config.yaml
input: "log_mel"
experts_per_token: 2
width: 160
am_softmax_scale: 30
beta1: 0.9
ema_decay: 0.99
Rows from block 7 of a small audio embedding model, named by matrix and row number. Rows with one number within an expert belong to one neuron, the router's apart. Each number is 128 + 32 x the weight over its row's rms, rounded and kept within 0 to 255. All counts start at 0. Numbers have three digits each.
Before each expert's rows are labels from the 100 clips, of 14976, where the router gives the expert most weight on average: "lies over" is the class under the peak. Only what is clearly more common there than usual is listed. The data: strings of digits, spoken by a formant synthesiser in many voices. In brackets: how many of the 100.
# router: router (model.blocks.7.mlp.router.weight, 8x160, trained with AdamW), inputs 80-159
# up: expert up (model.blocks.7.mlp.up, 8x160x160), inputs 80-159
# down: expert down (model.blocks.7.mlp.down, 8x160x160, transposed), outputs 80-159

# expert 1
lies over: /ɪ/ (35)
router.1:089145154125104152165112170102140112150097136115079090098152162151214141085106124101145063115159169095107135134103084215066063084117144101144121146185104184104074173163146136176146124148170196127134090085120158088084120193138130113140159153
up.0:128128128128128128056116128093093128128128128128128128128128128128169128153128212128072128128189128128128128128128128128128029128128128191128020128128128128128128128128128128128128128128128188128074128086128234128128128128128128167128128146
down.0:128128128149218128128128103128128113128102128128128128128128197171128128163062128128128128180156128128128128165128093128128128128128128128128128101086079128128128128087128194128128128128128160128128128218112060128158128082063128094128128128
up.1:128128128128128128128128189128187128128128128128128128128085128081099128128128128128128128128128194080098128161128128128128084128208128128201128128157141128128128128128149071128128128060128128128177128107128128128128128128075128128068153223
down.1:100128128128173080128128128061128128128093128053128098190079128128191128128128128128167147083188128128128046128128235128128128128063128141128100080128128159055060128128196128128058093128128128128095169128128149003079128128128128128128128128
up.2:128128128177128210089175210128087013128188128128128113096128128128012128198128128128128128203128128128181128192174196085096128128128128128128128128128069075128128128128128128128128128128128128128128128128128128128128128128167084128128128128
down.2:128172128128128128128128128189128128128128128128128077128128128128187128128128043128128128209128128128128230073128128128128099128128128128077128224128128128128128128187128194180128128128128128128128128082128128081128097128194128128128128128
up.3:128033095128169210128158128128128128128128067128128128128128128128104128128128128128128128128172128128064128128128128216128073128128128167161128196128128128230128128128128128128128128128074128128042128128105179128081128128176128128128128128
down.3:014128128128128128128128189128128128081128128164173128167128128085128128128128086089092128128128128128128128054128128128128146128128128128128128128128128128170150128040098128128128128128097128128128128128128128128054128081187151128128128096
up.4:091128128091128128128128180128128074128128071128088077033085128128128167196128155128128176128128200128128128128071128128088128128128128128191128128128128128128201128195090216128128128195128067128128192128128128128128128128128037128128193128
down.4:128091128128128128128128128168128128169128128128187107075128128128184176128128212128128128185128100058128145128128128077190128128128054128128128128052128128128064128097128128128128128077128128128128208128128128128128128128095219128128128193
up.5:128128128163128178167085116128128128128128080089128128128157128128128198128128073188128128128128128128041184076128128128128194190128177128128128128128128128158128177128035128184128150103128128201128128197080128169165128037029102155128128128
down.5:128128189044128128128076128166128128128128128128051128104128128183128128181128128128128128104245128128128128128128060050128128128069128128128128128128128171128128128209128128128128171128128128187128128128128128128128037052082051128128128128
up.6:173128128128128128128128071128128128128128128094128128128174128128160128128128128206128128128128105128128128128128100128128128128128089228037128128128128128128034128128128063128128128128128128128128182165161128128128128128128128128128128128
down.6:128128128128128128128128128128128059128128162128128128128197062158128189128128128128128128044128128128128117128075128211128082190128191097171128211128128025128128128100128128095083128128128178128128128128128128128164128128128128108128128128
up.7:100128128198168068128128071128128179128173084143128160128128128128149217081128128071128081128128098128128163162194128205128128128128054128160128167128128128128128128089169128128128184179178128128128128059128099097128128128085128128200128098
down.7:128128067128128071128191128128100117128128128128155062128128128128074168090128128128128186095102128168146073190162115128128197079128128105128180128053128090128128128128128128128128128128128128110197128128128128128128128128128128096193128128
up.8:158128128128128174100128128128128128184128112128128152178128128128128128128128128193148229128128128128128072128128055187128128107128106128175082128128164072128075128128090047157158030128128128128191128128080128128128128128151128128128128128
down.8:128057128128128128086180128128128159179128196128128094128128128128184128128128099143065128079128128156199128128125109128128128038147093128143095128061128128128128128088128128128092128128082128062169128105214211128128182128084128151128128128
up.9:167128128128128179128069128128128128056128128128128229128128128046170128240128128128128128128128128128128082128128128170128128128128128128128128128128128128196180128128085128128128128238128128128069128128128128128128079193128128128128128104
down.9:128087128128128177177077092091056128128128107128128128195128128128128164128128128128105059128128067128128128128128128128128128128241128128180128128128128128128240128128128176096199128128145173128128128128152060204128100128092128128160163128
up.10:172180083128128128128128182211157170166128128048128054170128097128128201128165128095128199159159128128128128161128032166128128128128128128128159128128128128128128128128128128128128128128176128070030128128026060128128093128109128128075128128
down.10:013074007128080128088166128128086156128128105128128128128128128128128097128128128034128198128128128128128128079128128128128128128128100128128128128128128056207053128128128128180128128128128168128128128128128182075190128128128128128165128128
up.11:128128128128128128128128128205128128128128074128128174128128128128074128128077128233128086128128128128128090128144046128128185128128128128128076128128128128128128128013128128128128161128169128128128166035128128128128128128128128128128128128
down.11:128179184176128128128128166128128128128128128128128128128081128128128128128180128128128128128128128128128079128128200128051128128128128128128128128128195218153128128080128128128128210128128080128128128128128128128128053193128208128128050128
up.12:170128128128128158128128089128128217080159196220128128128128128128128179029128071128128128128128128193128128208086128128128128128128128128128128071128128128113128128128128128061061128128128093128128128160128128128159128128128128128128128128
down.12:128128154128174128128128059128128128128128128128128128128180128128204091148173128128214128128071128172128128128128155128128031055181128075081128128089167128101128053128162077061128128128128165128092128177128163073128123128128169090128099128
up.13:128213128128128128161128128128128128128128128128128128053128057128128128128128128128141128050128128182128080128128128141128128128128128128128128061128128128128052128128128177128128128128061195128128095063128128128128128128087189128064128128
down.13:048188128128102128128128173128073128071128183073128128077187128128128128128116128057157128128090095092128128128071128128128128178128154089128128174128128128128128128128128128128128089128207128128206128128156128128128128128128128128128128128
up.14:128157128128128128128128200156128128128128076128072128237166128128185175176050128128128128128068191060193128128128128128128167128128078128128128128128128128128097128095128128107128128128115128128128128232153128128150128128128128128089187128
down.14:128128180128128128177128128128128128165219128200128128128128170128128128128128223178128128049128128128053139128128128128128128089128089128128128177128128128089128128128181128128128128128128128128255171233128128128128128128128128128128128128
up.15:189169128184076085128128128083163128211128208128128128128171162200128074180128128181128128193128128128071128149090128128128128128128128128128075128128211096187128128128128128097128080188163088128168128128083128128177128047128192128128128128
down.15:098073128051128128128208128128099128128128080074128161128180128128128128067128128128128050128084174185221128128094128128128128128128082128128128109089128128128128217128128128101128128096128128128101072164128128128128128128128128097194128128
up.16:082128212128128128174180128140204128105217080128128128128128088128128128128128128128128079040128128128094128128128128128128128128128128128229128128128128128128128128187128128176128128128128128128128128128128128128128128075128128128128128036
down.16:161192128012076171186075128128128128165128128128128128128159128079128128166166151143094190128093128128128075128128128128128128128128128167128128128128166042128128128128128128085128138128128128068128154128173150128128128128128128128169128128
up.17:128087033128128128128128211199128128148128128128128128128128128128128097108128128128128128128128128128047128128100059128128184128128128128128128128181128128158128052050091128128128128128128191128039128092059128199128128128128195128070128128
down.17:166128128066128128137128128128128090045168128128128066166128128128166128153043128128128061128128128199128128024128128153182209128128128128128128128128111128128128070128128086128128128128128114128128128095128128091094128128128128128178206128
up.18:128128128128128128128128128128128128128079093128128128128128128173128128128128128128128128128160128128128065128128098011160084128194088128128128128056128128064128198128191128128128128024075128128128128128128200180128196128128128128128128128
down.18:128200128128128128128128184080128128183128128128077128128079128128128162128128046128128128128128128128114128075128059128128128128128128128128128139128128128193075128062201173128128159128128128077128128128128128128093058128128188128128128128
up.19:171209128173128128128128160128060180128180073080064205128128179128128128128128128083128128198128128107128194128128077128128128128106128128128128128128058128081128128128128128128128128128128128128128128128128128163087158128146128128128128128
down.19:128128128128128128128082128165128128128128200128128128061128128128128128150128128128174128128128062128128128128128128128128128128128128128128128128128164196033128128092128095069128128128128218128128128128128079128128128185128128064178128128
up.20:128159128054128128096128043085128093128128056128128128128101128088128128099088062128128173128128074178128128128128128128128128158083128128057128128128128188128188040128128128128065204128150176084128074083128077128178180128189045091128128128
down.20:034128128216128128072128128128128090128128128128128128128128128084128128167128251169140128128128189128128128128179128180128128086128128128055128128128128022128128128185128128255128081128128128063096128128128128128128128107128128128187128201
up.21:128075086128128128128157128128128128195128128128128128128128128128128128128128069177128128128128128128128128128212241128128128128128128128224128128077128128128106143128128128128151128128128128171128128128128057128053055128128255095095128089
down.21:087055128128194128158128128075128183058128128128128128128128128128128128128128062128128128104164128128114128075128128128128128128075071128128128000128128128128128128128128227189128128072160128128128242128128128128128042128128128128128128185
up.22:128128128212128128128085128128128128238128128191185172090104128128128128061128128080128092058053128128128066198128128128177128212128128128128128128128128128128128048128128181128128128128128128128200099128128128173070128128103128158128090128
down.22:128128128128128128128180128128128128128128128128128128128183128128170211151074128128128128128128128128128128128079128128128128128128128128128151128128152128179128150128128075128128128128128128128128128165128128128128128128128128128128128128
up.23:160148128128128069128128128128128092128128141128173128128164128128128128128128181084186038099128128060128128073128128128172128151114128128128128087075105093094174128128128128208145128128128128128067161128061128128128128128128128128128128128
down.23:240193097128128128091128128128128128128172052128128101183128199128128128128128128078128078143128153128128128086128064149128128128128128128128128128128128128128128192093128128043128128128128128128128197128200128161205187173128128128186128128
up.24:192128128128128128128128128060168091037128128128077128128204128128053128128086174172128128128128030128077128128128128128128128053128128128128128128175128169128128128128078128200128128091128035128128128197104092212128128128128128128061092128
down.24:128128128128077128128172128128128128128156128128192022128128059128128184128128128128056128128152128128128173128128226128041128071128128147128128128128185128128179128128128128154128128128128128128128128128128128128185128128128094068128128066
up.25:168161128083128128128128168207196095090128181128128128128196056128078128128128128060128128076122128128034128148203128128190093128128045128077066128128128174128071075128128038147128128128128128128128163030171128128128128128128128155100128128
down.25:128128205128128128128075128128163128080128128128128080128153128204128095128066128101104128238181128071128128128128128128084050161128221128128079128160128128128087128128128128096184157128128128128128128128147128128128044128189169128128128128

# expert 6
lies over: silence (100)
router.6:077084175163178130164168114131153161174117129097151130166131113137153071164144094070109137089123163146125096147168142144150156080100091195150164145118179095081170142087115139131122130116134057205130120130174113189129087057114155148112121143
up.0:128128176082128128187128128128071199128128128197128128029151128128128192065128128128128128128128128128128128128179128128128128069128128128128128128194128128128215128128094128128074128128128193128128128078085128057128128128128128086255128164
down.0:128128059128043128128128137102128128172128186128128128128128035128128128128214128128128128128072128128065100128128128178128128128128163128207128174072181128128128128128076063023070103165128185128128060128056128128189128128128128128128175128
up.1:177128128128128095128128063128128128128128095149066128128128128128128128158128128128128128156128176211213128128149128128023128179128184090128128128128162128128128128170128063176180128128128128128128151058128128128128128128128128128128128128
down.1:128128128128054128128128128128128128128128128128128128128128128128128052128128177128128071055128128128128176128082128128030128128128128128128187209128128162128128158128128128215128066128128128128103128128128229049128128128128190183128128128
up.2:128210128128109128128128128080128093159128128080128202128128128128128128128128193170080128128088068128128128128193046056128128128128128209128128128128128128128128128059128128192128128128128128196128128201128035128128161128128128128128128128
down.2:128049128128202128196219128128056128104128128128128073128172128128128128128128128128128128128177128128190079128128158128128128128128128128177083128216144064066128128037128128128087128087128128128128128128128128128128179128128128128097195128
up.3:128036128065128057192096128128128128068128128128128155087128149188201128128103128128128128128092128128128086128128128068128128128128128128128128128036128082052128128128128167128141057046128059128071128073128063202128128128128128128128128180
down.3:194128128180128231128175128128128047087091128128128173193128128128128128128128128128128128128153128128128128128179128128000128128128128128159128128128128062156128173128128128128128128128128128128128128088185085064128172128100191128128187128
up.4:128128128128128089128171128169190192128128086128128128128128076128096147167128089128179232128128128128128216128128128128128200128083181199168128128128160128192074128128128128128128128128128128128128101128181128128128128128128128150128128190
down.4:128128128128128128128128128142207186084128128128128128206128128128128128128128151128128128128043058072128128069072128128128128100128128128182128128100128142090222098128128128128128128128087128203128128128128128128128128128151128128128128128
up.5:128182128128128081128128128128128128025128128255128057128128107178128128171032128200128128128072066128128128128172128128128128186128128051082128088128128128128128128128128128128128128169184128128128128128128055128128128128128080172128185149
down.5:072128128128128128071128128128128128201128182128128128160128128098128128092050128128198210128128128128128128158128128087128176128128150128083112170195185128128128128089188128168128128065163128128128080161128128128079128076169128044160152087
up.6:089128128128128189128055194128128128128077128188118128128128182107183128128128128067143128128048128128128128128080102128092108081128128128128117128128128128128255128128111128128128174128128163128128073128168128101128128128072224128128061128
down.6:169128128194128171128128128128128128128128128128099190161128128204061068128128128128128128128128128128128060152128128066128128105128079128128128128085128162128128056071128128128145128128128128128128128128128100170163038179128128128217060203
up.7:128177128174128043148128166182128128128128128128128128128128145128128128128128128128072128128128128070128128128128128128128000128128128128170100128083128128180128128098128128128128128199128128128128128076171128128128128128213128128076128128
down.7:092128128128128160128128128128128128083128128083128087194128128128128091128210128128128128128128128128128203078149128128066058128128091128128128075128128077193128216128128128128128128128128128128128103128085111128145128150128235128128128087
up.8:128128128051160128189128128128128128187128128128128128128128128128128128128128128128128128128128231128128156128255102128128128128128128199128128053087128183128067128144073128128100128128128128128128128094128128128128128128128155128157128128
down.8:180128128128128128128128196128128128128128114128128128128128128128128141128168025080093128128128107192128128048128128128227128128093185128164128128215181061128159076128128128128128128128128128128146128128128128090128128128193185174092128128
up.9:172150181128128128128045101066128128079186128055128128128108128128128128128128128049128128128128128083128018152092144128196128128185128165128128128088128128128090128143128128128179128043128128128128128128128098128167084128128128128128128045
down.9:128128169128128128128184071128091128128128164128128128074179128154169128128128167168128101128128128069128128128068128128128128035128054128084128079128128073090046128128128128128128128128128128084099174073128128169187128128128128128128128178
up.10:085128128128128128128128128128077128128128069128128102128128190128128128128128128091060191128128128128128128128128128128128128128128181040128128069128128128128128128165128128189128128128088056128128128128082128128183128065128113054172128168
down.10:128128128128128105128128043128128128128050128128128128165085064128128176079128128080128128128183042128128128128095128128128128128128087128097128128128128147063084128128128128058094204115128088128128128128128128128128166128128128128128128128
up.11:128128128128128128152128128128128128128128128128128128128128081154128128128150063128128128128128128128059104128196128128128128128128128128128128128128128128128164128128128212128128128255128073128084128128128128177190128128128178128073128128
down.11:128234128128128128202128128170128128077128128103128128128158128128058060128128128128128128128198128128066128128128080128128128128128128128128080168128128079128176035128128128128128032110128128128175128203128065149105177128213094128128075128
up.12:128128128189128128128128128128041128086128000128103128128128128128128128128128128128128128128128128073128128087218171128128128177128128128128128128217128128173128128080128081128232085053128128128128193128128128128100061128128128128128128128
down.12:128128056128080128071128128045100101128128069128128128128128128128128095065099128128128052128190211128128128128128128128128128128128128128128128128128128128128128128128044128128128128128128067128128066128178128128128128128128128128128128229
up.13:128128094113128128128128128128015128128128043178128128128128171128128168206128128163128128128068128128128025128128066128197128180128128128128128128066169128069164128154173128128128056128128116128128128128128128170128155128063062077128128128
down.13:128190128201190226155128128071000085128128128128171128128128128128091128095128167128128128128209128037128128128128073128128128128128094159128128128179128128128128128128202076128128128069128128128213128167128128128128128167128128128166128128
up.14:128128056128128023128056128128067128098128128068128156128184092128128128165128128162164137096072128193128187128072095096128128128128190128081128128181079128128128076128172157175186128052213088128192169208128069184186128128128062103128128098
down.14:128128128062128128128128187128074128128128128085128128128128128128128101128128128128128128128128049089128128095128157128128128128128212128188183185128128079128016128188063128128128165128128128181128128128128128142128128128128183128128128176
up.15:151244128162128059128128128128093128128128128039193062128128128061137128128093165201128128128128217128128079128128128128128128128088086090175052128128128128175128069128128128102085128128128199035128128174166128128128128128128089207128128128
down.15:128128128128128128128128128128128061160160128128128045128128086128239128220128128128169128128128128128128128128128158031128128128199121128128153128128077128128167128128193128128128128128128076128128218128197128128089128128128128166128128128
up.16:165128157039158165128083128128128179127181128128128128201128128128128128128128128146169184217128088128186128075128128128128128128128128128128100128128128097128088128128128128128128128128153128066128170128128155082128128128128128172095102128
down.16:128128084128128128128128026128166128128128128174128094240072128128128128128091128128128054073128128114128128128051128128128185128159060044100184072028128128128128128128128128128160128128128128128128128128128210185128170128128128128063128128
up.17:103128128128128128128128128128128099083028072043187164167128128169128128128128128082128128158128128128176128168084086128128128128153049128202206128128083128164128128068041191128128068101063128090128128128208128128128128128128128128128128128
down.17:128151128128128128220195128074128128128128128128128128128128128128128128128128161128092186128128128128128255128128128042157177200128128128128128086128128128160128128128128192128128128179128079128128128162128054128128175128201199128128128094
up.18:091128128128128056128128128188097164128128128063128095128128183128128128128128128128128128128076128128128059128067128177128128128128128128118128090052128093128128128128128128159128128078128128128128128161128128087128128128128128128128202128
down.18:128128128128026128128128110128077128128128128128128128128128128065207128128128128128128128158162128128035128128128161017128128128190128128128128043167128128128128128128081128128169128128174128093079062128128128128077128128128180128128128128
up.19:091176128128152186128128021148188128128128195128105170159128128066241128128128097072148128128050162128128128128128128128128128128128128128128204128178178128128128128128128128175128128102094128091128222128128128128128128048128128182128128128
down.19:128088128128128128128128128128098128128128128159128128128090128128128128097128128128128128128128198181128255128128128128194078128128170128097128096128128035043128128128026128128128128128128128128189181086128128128128128071128128128128128048
up.20:128172128111163188128195238128128095128081073128128128128196181128073128128128071128128170128152128128074128128128128128090128058128128128128128128128128191128128128128128128128128128128128128128200128072128128128168087058128128222128141128
down.20:128128128128128128084128128128184219103128128128128128059062128128128128128031128220128128128128128128158128128128063056128128060128128128073128184128128169128128128128128128155128128082128218128128128128128128166155047090128128128060162128
up.21:128128128151128170176128187128150128209128128128128168128128177145128128086128128082128183199128128100128128128060128128151182128128128216128128128128128128214220169155128113128128128081112128162128193179237206128128072128063128128128128128
down.21:105128128112128128128128043128128198128128128179128128128090128128041128128103206128128045128128128128175128128102128128128128128128128128128089128011128128128094128128090128051128128128092091128040183128171128128128138082128128128128082128
up.22:128128128128128128163128128128128128049153128128037128128128217128128128128044128128128179128128128128128128128201128128128128188128061066128128089128163128128128128128128128128128070128128193189128128128128128128128150128062128128206128128
down.22:128128128128128128128128128156128067128128128180128128128168128222128128128196128128128128195128128128044169090128128128128128128128128128128128128128128128128047102128128066128058128128089190189128199066128128128215128128128128182128200128
up.23:128128128109128128128128201099128161128128206080128151049175057128128128128128128128101128091128128128082189128179128128026098128157128128128128128217128128128128128195128128161235128128128128128128128128128128155128128128128128128128128182
down.23:128128166128177128128058128128082249051174094128128128128128128128128128128128085105162128053229166128156052199128128128104128128128181128128128128128128128079128128083128128103061128128128128152048128097128128128128128019128128128128200128
up.24:128128128128128128128128128128215128128128105098128044128128128128128128104065189128128090128128128128128128058165128128128128128128248167128185128128153166091128128128179128128128128184128128128128128128128128128128128161007211128128075128
down.24:128167128128128214128128128128128128128169128128128128194128220128128166128128128187165063128099128128059128128128128128128128183104128128092128217053128026205128128076128128128160128128065128128022100128128128076128128128091059128128128128
up.25:128128128128177128128128082128128157128128128128128128128208128128128155180085128128128128128128174128128086162161128128128128229128128167128128128128128079128020107128128150088128128128128128128128128128128128178128128194159128191164128128
down.25:143128128128128128156128128140128128128128128036128128128128128128199128128037155128162128128128058147128128128058128128062128128035128128128128128128128128128177128128128128128128128128162128128128128128199128128128128128128114164128128156

# expert 2
lies over: silence (98)
router.2:136116152118169115143097107145150116156127132071129184159110107050073117116097124150074125072194122134160098172116146137175137077113096179160119073118136101094145112108114129087121118121132060142069133121128151124129090121133153124137139111
up.0:128128128128128128194128128102209128128128128128128128113128203077092108079128128128054128128128128090128128205128223128128128203128128128128074128128128097128059128200128128128179128128128114128216128128186128087128168014128128128128128152
down.0:128128128128069128153128128128176128081128128086128128128161184128116128168128128128128128128128128128128128128128128128224088128128128128128128128128216128128128128080128083183128044128128128128128128128128128093128046128128128128062084128
up.1:128059171128128128166128017128128128012185155128128128128128101128128128128128204212128168054128128128128128079183128128128158128128128128128128128084128098128128128128128128128128128128128128128128128070175128128128128128128183170097128128
down.1:128128128128128075053128128062128128128128236128128053128128164128128128013128128128128180128128128128128128128128128128128128128128128200175194128089128128128128128021128128128128128128128128128128128060128128128128128193128128128128128128
up.2:128128180128128128128128054128128128128128128196128128128128128128128128188128206167167128179128128099128128110053128244128172128181142089128107102128128128128035128128039128128128128128128128088153195128104128128188084048128128067128098155
down.2:170167086128128077128128128128128128083091128128128128128081089197128162128128128128059148128128182128128128081128128089128128103128118128098128128128128188128128128050128128128074194128128074086188128046161128128128128165167052105059128128
up.3:128128128128128128128027128162128128128128128128083128072128128128071128128163180171128128128128198128128128128128128205189128128128128128128128128128128128128190128128128128128201213128128128035128170128128128128128128201128175080128103128
down.3:087128128128017128128128128128128180128128128082128170099086128128212128128128094158128128128084128089050128128128128128000128128099089128128252128128081128181193128128128128128128128128128181128128065128128174128128128128128128128107100096
up.4:128128128128128197128102128128128128128249128165128128128128128162026198128128128128098128161164128128128128128128128128128108128128128018128157128128128128128128128128080169128128128128128128079128128128176128128128128128128128212128128052
down.4:128128128128128095010128128128128128171128128176128128128078128128128128128079043128128128128128128128128128128128074128128128128128128128128128128128128141128181128128128199128128128086128128174128206164072214128214128128116128128128128128
up.5:128170128128213128128128171128128128128186128128186187128090128065128128128128128078128202076128060050128084128128160072233195128128052128128101128041128034128128128128205187080128049128128128128128128128128128086089187091128128185128184128
down.5:168070128084128128128128068081062128128099128086176046164067128082128128128203196029128128128128128128165084109128099128128079174128128128128128128128090128128128128128128128128082085128128128084197153128128085128180128128128128055128146128
up.6:128128118128088079218128128088162053128195070063128128128099128128128128128128100152080245091128128128128056168128128128128128128128128060128128128128128128242128128128080128217128128164151128128089128074068090128128198106046128128100128128
down.6:128075082128197028128128128128128128102128128128099128128128187128128169045128189128164128029086128177128128128128128128112128128186128141128128128066128191128128128128107063062128128128161015172171128055128128128128128128081128165128128128
up.7:128128128128128128128128071128128158128128128193128092083181128128128167128194164128063128195167128128033128128179167122128128144162128128128155128128189079102128060128128128229156128128152103128128128128128181128196128128128128078128128128
down.7:128128128128185128128128041117128128189128128128128045128230067128138164063128128128128128128204128128128144067128128088158128128098128235128128075128128128128128128062128128128176180128128042076215128128128128128128128166177093128128065107
up.8:128128211128128128128128128128128128128161068128128128128128145128128128128128128067070128077128128128077128045128128062112128128177128169169056128128128128128128128110128128168229128168158128128198128128026146128128189051160128128128128128
down.8:128093128102128128128191128128128128128128128128085128128128128110128065128128128128096128128128128128128128128128128094128160128128128128062128060005128046128128074128022128128070128128128128128128128128128078134045204086128128128128128190
up.9:128128128128128097128048128147152128128159128063128197128128128096128128128128128128072128128128200128093211100128128080128128128128128039058128128196164113128128074175128128128128168128128176158128128113128128128077163128128097128128167058
down.9:128128128091128128183128128128128180128128100184145199148144157128128153128166128114185128128128128128128092128128086128128128128189128172128128097128103067078207128088128128128079128080128002184180128128052128128128108128139064152128128128
up.10:128128128128128128128094149128128165128181128181128128128128128128128165053128080128128128048128070128082128128128098128128128128128128101128128128183128128191149128053128128128128195128128128068128128069090128128128197128128128128128174128
down.10:128128128182128128128054167029128128128071128067128128008128128128128128068228128186128128128128128128128128102175207175128128128128128068128128066128128128128128128081128076128128070095192128055186093128128165087128128128128094220197128110
up.11:197128072128067045128128128128128128076195184128128089128128103128128128128128063128128128128175021128128175128106128119128128104053128128190128128033163183128128128096128181128128128128128128128128086128069128128128128128075128128128082128
down.11:128128195070128128128128128128128128128128128199128128128128128128128128128128128128085128195053128128184128099128175114128128128192161128128128128128128128187128155128128128128128128128041128222128128104128128128128177128045128128128128108
up.12:128128141128128128128128128128128128086212128128128128005128159128187128128128128128128128220128128168128128128215128128102128145128059128128186128162192087128128128128057128128128128151097128237128128197128128128128128128128128128173128128
down.12:128183139217128128128128128128095128128128128198196063128128128128128128128153128110172128128128128128093100099128128128128090128128128075192128084175169128128081128128128128092128202128128128128128083094128128128128128128163090128082026128
up.13:128128183050128188128128128128128128128196128111128187181128128128128128128116128128128077078128206128107186171128128058201128128128128128190181199128080079109128201159175068128186128128128128099128128084128128128128198128077128198128073128
down.13:103128128128128128128128077079128128128128128128128097128128128128128128128128128128128128145128106084128128037128128128128157128128128128128128240128128081128128049128044128128128161211200076060128175190128128128128128128128183201128128128
up.14:128085128172179128128049128128162128160128095050128128128128128128128128128128165128128128128128128128128128128082080128180216128128178128128128128128128042128128163128184104128239094128128192128128128054108175128128128128189164128128128128
down.14:154128128128058196128128128128128061128128128128128128193128128128128167170128128055128128128128128128128128128095128128128128128128076128128128128128128029128165042128128219128016128087163128128051128128128128049095128128176128128128128128
up.15:128128128128128128128093128128128128182223128128128237206128128128065128049128165128128072087128128128208128128128128128167128128128128128128128104128204128128128128128204128128128128128128128128128128128128128052128187079128128128128128128
down.15:186025128208030139128128128128128128128174128128128128174128128128128128128128186128128071174128128081128128049128128173128206214128128128175128128128128128128128128170015128128128207128128128047103128128128128128128128128128171128128210128
up.16:180128128128128210128065128128128128128128093096128083174180128128128045128128070128074128084128128061128128128128128128185128128171171181128128128128128168128128128128171128128128128183128128128128027253128128128067128128128128128128128128
down.16:041128128128128128215128128128128128128200128083128022197128072128128128255128128128128128128128128128128128128185128128150128170128058128128128128128128128128077128128158128128128128128128128128094076128128128128128128128128085128128128128
up.17:128128128128128128128128075128128128128029128072128128073128128128095074128205128128128128031128128128128128031128128051128128088128128197128189128128065072128128128128128128128128184128128128080128160128191175128128128128085128128085128128
down.17:128102184128128104128128231185128128128128155128128128128128128128112178128183128128204128128128128088128128128083128128097128128128128128128170128128128098128187069128128128180128079175128128128128128202128128128185128128051128128128128194
up.18:128067128128128183128067201128128128054198128128128128128128128128128092128217128128128128050128148128128128128128128128128128128128049128128128128128128128224128128128074128128055128128128197189128219128128128128128128128128128160128185128
down.18:128128128128061128128128036064184128161154128128128128128128128161128197128128128128128097128018128128128128070170128039128128128080196088128128128128128128128117128128128053128218128128069128193128062128128128163128186128195128128128128083
up.19:128128128048063128128167128128182041070128128128059158128128061083128128128128128183128161128128051128128128128128128056088128128128094178188128128063128155128128128128128210128163128128092128172128128137087128128173128154173128128083216128
down.19:128096154128200128128196128084168128128128094128156128158128165095128128128128151128036078128128128128128212128128093128128128187128128128168128128106128178189191128128128128128128128128128185128128192128074128128128128128170128171128128040
up.20:128159128128128154078128128128128177128128165128128128128128036128128128085128128101128128128128128128099128128128128128128128061128128199128128128149128128128128177128128225077128128029158128128128128128079128128128128128169194128128190128
down.20:128128128128094128173128033024080128196128154128128128128128128053128128174128128128090128088128128128192086128105091128128056128207128093128128128128128128196128128128128128110087039128128184182161128128128161128128128128170128047128063128
up.21:167128058128092216128053128128128128128128128128096128128128128128128128167128128128208128181128073064128128128072128128168128128128128128128128119128088172128128128175128128128128171128128128128128128152128159128174128078128128128128128128
down.21:195128193179128128128128128128128070128128128128128128128128217183128128128191128202128128128066128128101076088128128085060128083128065128128128148128171128128128128089128128050128128078128128183154128128168128128128128128128128128060190128
up.22:128128128128128128151128128210204128128189128128164128128128128128128128128128080128128128128128128128206128128128128128128128247128128128128128128128128057128128128128128165128128128128128128128085128192128158128128128128208128128203128128
down.22:216128128128128195128128076128173128081128128128128128157096128128128128128128128037128128128128128128048128128128214081199216098128128175128128128128128128176128128190128128175128128128128128108128031153128128128128128128128076128128084128
up.23:128128128128128128128128160128103128184128128128128068128059128128128076128128128128128128054128202128128185128128140048128128128213128173128128128128060128128128128128128171211128057128172128128128128136128128128128195128100128128128179155
down.23:076128077071128187187128094128128128128128128144154029128186055128128187128023070128128083128128128128128128070092128128066128128128128128163128128128128128128128128128128128128189128128128128128128185128128128128179128128156218212197128128
up.24:128128128128128128128128076128128128200128088128177175172128128128066128128128146128128128128128128128128128178128211128128041128128128128128128128128202128128069128128167068128065128062128128128128128128210128042074191128128128128128128059
down.24:185128128128128160128128078128128072095128082128164159128090100128128128128128183128128128128128128083078128067190165128128128128128128128128128128128082128084128128128128156128092128128128128128128076128128000128128128128181128128128128128
up.25:128070128128128179128061128128128128128128072128128128128128128224128128128095161128209128128128128128128192128128184128128128181128128128128189128065040128128064083128223128128128178128128128034128128045128128128128128027160128128128178128
down.25:128128128128128198190128128171128128182085128128128081128128071128098193128128128128128128128128128049128184042075128128128128128128072128128128128128128128128128128087128180074207221128104103128128128072202128128128128128128128128128128128